From a checkpoint of a small contrastive image-text model.
Model: encoder norm batchnorm, text encoder width 128.
Training: soap at rate 0.0019, 6700 steps.
Rows from block 3 of the image encoder of a small contrastive image-text model, named by matrix and row number. Rows with one number belong to one channel. Each number is 500 + 25 x the weight over its row's rms, rounded and kept within 0 to 999. All counts start at 0. Numbers have three digits each.
After each channel's rows are labels from the 100 images, of 14848, where the channel reaches its highest value: "top examples" is what is common among them. Only what is clearly more common there than usual is listed. The data: seven-segment displays showing three digits. In brackets: how many of the 100.
# p10: first pointwise conv (encoder.blocks.3.p1.0.weight, 160x160x1x1), inputs 0-159
# p20: second pointwise conv (encoder.blocks.3.p2.0.weight, 160x160x1x1, transposed), outputs 0-159

p10.8:474470485486509471516516471486484498521493517497506485486505526482489457493488494495492476519482489476470517534487476488489455453505495474484490493522490475499477476461502475475490467454470503528517490523480527478481530512537534490516528541468465535495498446471473500494507477500498476457466459465486510495481469478487511501504486483517477472493536517593497523467523526470559499517516474494463477509510490524484477480510507472483487484483462531501557482506468542457467490557493462
p20.8:503515480546489480469439497498508473488489490540487523509459516506549483500488487510503489492530497515488489489545531512570478518484501512521528538525485487498466481491486493486515546498510501485491509504502474484478467509478517498476503477554512534467502486495528463478500514514478471505517505543510472523503503481550495496501530421433497547504472509465497524471499454503429505510522502516528491535458500475490494500473507521469549495493488491498508487501476495494583503494499490
top examples: decimal point (100)

p10.101:484461483465496510509506512495510540510521495462515455504488486530543472463527496508479487522467493531463503570491507523487480491465485478518474481497463496500510486512481464479515481480496503538516463517539540514507537513501546492483461550502481545490476470514490485552482488498488525521500524542504496477501519511513488477516512464485490493514525515501534459491550530485554491513571479482512484530540486495536486469515506507489523472476483499529571511501478517499478494555490497
p20.101:489488503505486523492499509508491550504570501488477552505483448494508497510552507492492514512531546508485511503486540529514511541491525537494466508498518500522519516549475515503531490490525444506515534494518464551516461525478434461504507501478537504515530532526535480534509518510560467512525496490523479505504507534512474500497543465482507527489497517479529443494471500485495505525488515505540471445504498509526515528496469504498484520469493508517499517539474465530523491488453494
top examples: decimal point (100); the digit 4 (74); second digit: 4 (43); white glow (36)

p10.2:495517501487542443525490488491481494493498512478468475505496489528489513514503510489510502488535494532516505478512492519472478520491457489525564511519516516509485478520512485572503530487473476461470487520473494500501531470483519517454508527504505544522534506488501522525496489547494521499534535531462457483525494472475517475513492490518540539485512506481559508542469519517509513493559525479478484537519511522516513498518466505549511523467533460502552500493483517519561488478459538
p20.2:540491543505522522491473491533460483525527513489469509499499447530513509500542517469454512462499531471509450498445472497472516515507495523439505498492516492508521454514489521506526497475477486507538482484503500483486487491513475560472507530481474492471486521524507454515465515467533502518468464534519490522470532526499520529533462452486543511475512522519481534497469495496498482517493520431519503510437461497502487499531527489479449502522522510514503510483476500509469482500488495
top examples: the digit 4 (68); dark on pale (44); white glow (41); third digit: 4 (33)

p10.126:513466533438450544534533500499516540519498500488551470477475509524535492477468482500476479482480518529446506536514528499536497491478480452474456491483500467491498531507505494490465517498534486515480479488495500560497490495508521522488468507492505510495544469497487518512495504466461531494501539517499532475502474490517466489520475485475495472518492516516499464523529496477548481519544462487505503517568489558463466481529485497501509511467490496523499507510570523523485486496487518
p20.126:493483484481529506519498439531460517519522488491503472457534476500484470511515541484511512519471528555518511534518540551489541480490498509471536437516523495485536497489452513517508467495489432476551547522522527494519515510499452481505531493491553501513523537501492518503500477521513506516491490476534503503481535556505489466490486471502508545481522522507496521508508527500515506539509534484508528497524477515491503506495449530494525538504497492506534513496478455540474500510465519
top examples: the digit 4 (82); white glow (58); third digit: 4 (52); second digit: 4 (34)

p10.146:487487488491483465481461454481530501479492528507504491485518492475521468482491449451494498523482496475517490473450447502459480478484495504422478515528497512554483492506466497480512501485490506503505492519518498487473476518499518523515493493477479490472526477521494479454487470516479506464528466487508467527461512490477471464526472491484533488496570543502564511499539531473503506487464492485473500480471497482521474474486541505528504516481521504534540470505483520482426495526501495
p20.146:488532492557508537479492517515503503504538527496488537519469530497499493475511527485487519510516520499524498504448531478577506460460533499497474516509519507493523493502507525510482515493520468550533450526506448518516499532473481511481512511491501503469508515530523487512515542512507475502520496467530518531484519540525470451496500483515472469493527545469433537505501529507432476522485511510546522511493479502497503477498527489476515506447506498525504445461541498490499513524496527
top examples: decimal point (100); white glow (37)

p10.41:483499476453488526503476453480450537455519505490516484479483454497466531481511528486486494495492455521470481492490485479490453531463447517490506463490491480485465472501499506490458452490503499513483509499439485468496474495454536494496498501453476499500524493484492516548461494508491492519485543493471484468529492522510490488480454541462478471471445506506477501484515520456527518499572483483508509478536488526505521525482511487500462486461494480489489496490477490489519450495487530
p20.41:507533481479488471487507532442525529487508504476479485502509562520528471501490500492456495494521532510443523478473492509500482467484455486487482504502479485497480520476522501483487562538513525487492453524481473486472493497532503505489506472511455499529507448508468506477468546451536500512460486494490522481508468518522506475476500496492450502531514485509451465449494498474509493457489510525474515483494495496521503513489488499501488463525501420518466464521532520507510471519540464
top examples: the digit 4 (90); white glow (47); third digit: 4 (47); second digit: 4 (43)

p10.57:539508521481491505485459544496482476503476463476532466524479478527511509495486470479509518558551520498515520522445532467547554499487461478486489499529496510486462477473505483489518526450488495473494503534464492517460491480524459519493468447468511508496486501529467492475519481517504565500481475502478478495531496492479515483494465457493509534500486471505522525493488506486536491534470484506472465512470493510490503479568495515489575488517473488491499489486534507478499500486466474
p20.57:528523482504489489501464474513483487489543463504449512494529477496533529505536551481512490464447551463500509478528530502489495502475479511488502499526497515492532511519517494477496496506481522518541521480540512516500511508519515480468444528512507517495549530516501503498543514504500528498492495499491466553523512577503485536521538509529542505473507511521495517539533517532487528480436543484469466506520501514527518513500475550476516538506552508503529550502531473502514501511502484
top examples: dark on pale (98); the digit 7 (63); first digit: 7 (29)

p10.55:468490494513524555511539512478526559494491543539506545466529462496481527490545509482528483505506484553456473506486515525513495529534502509506534514466479473479499467523466506482481493508556492490540481463492458482505533495502499497512508536499510500520482473500521510498505508503481468494575523524498499487495525497513497530522487554504550514520455527481518473488499513512533486490526491485482512547505469501479531490502491540466470494458531507469501536447493494479540487491513535
p20.55:450480510466485498459505499509563554513510437507521533510488551512500519519476466491474527520548499487489505492478520508486467526537490480528493487564472489499493502449475476493490514522520497472475494522484505482526536483498535461505516442473474517506518486492509521449554511498487473524486555477496484503518516488480508480490534474480493471532473491482475463467462499503506551512485491546463466487530481476487504484486478504511487490473504553498543513477473486498490496507493508
top examples: the digit 4 (70); dark on pale (45); third digit: 4 (36); style: white glow (36)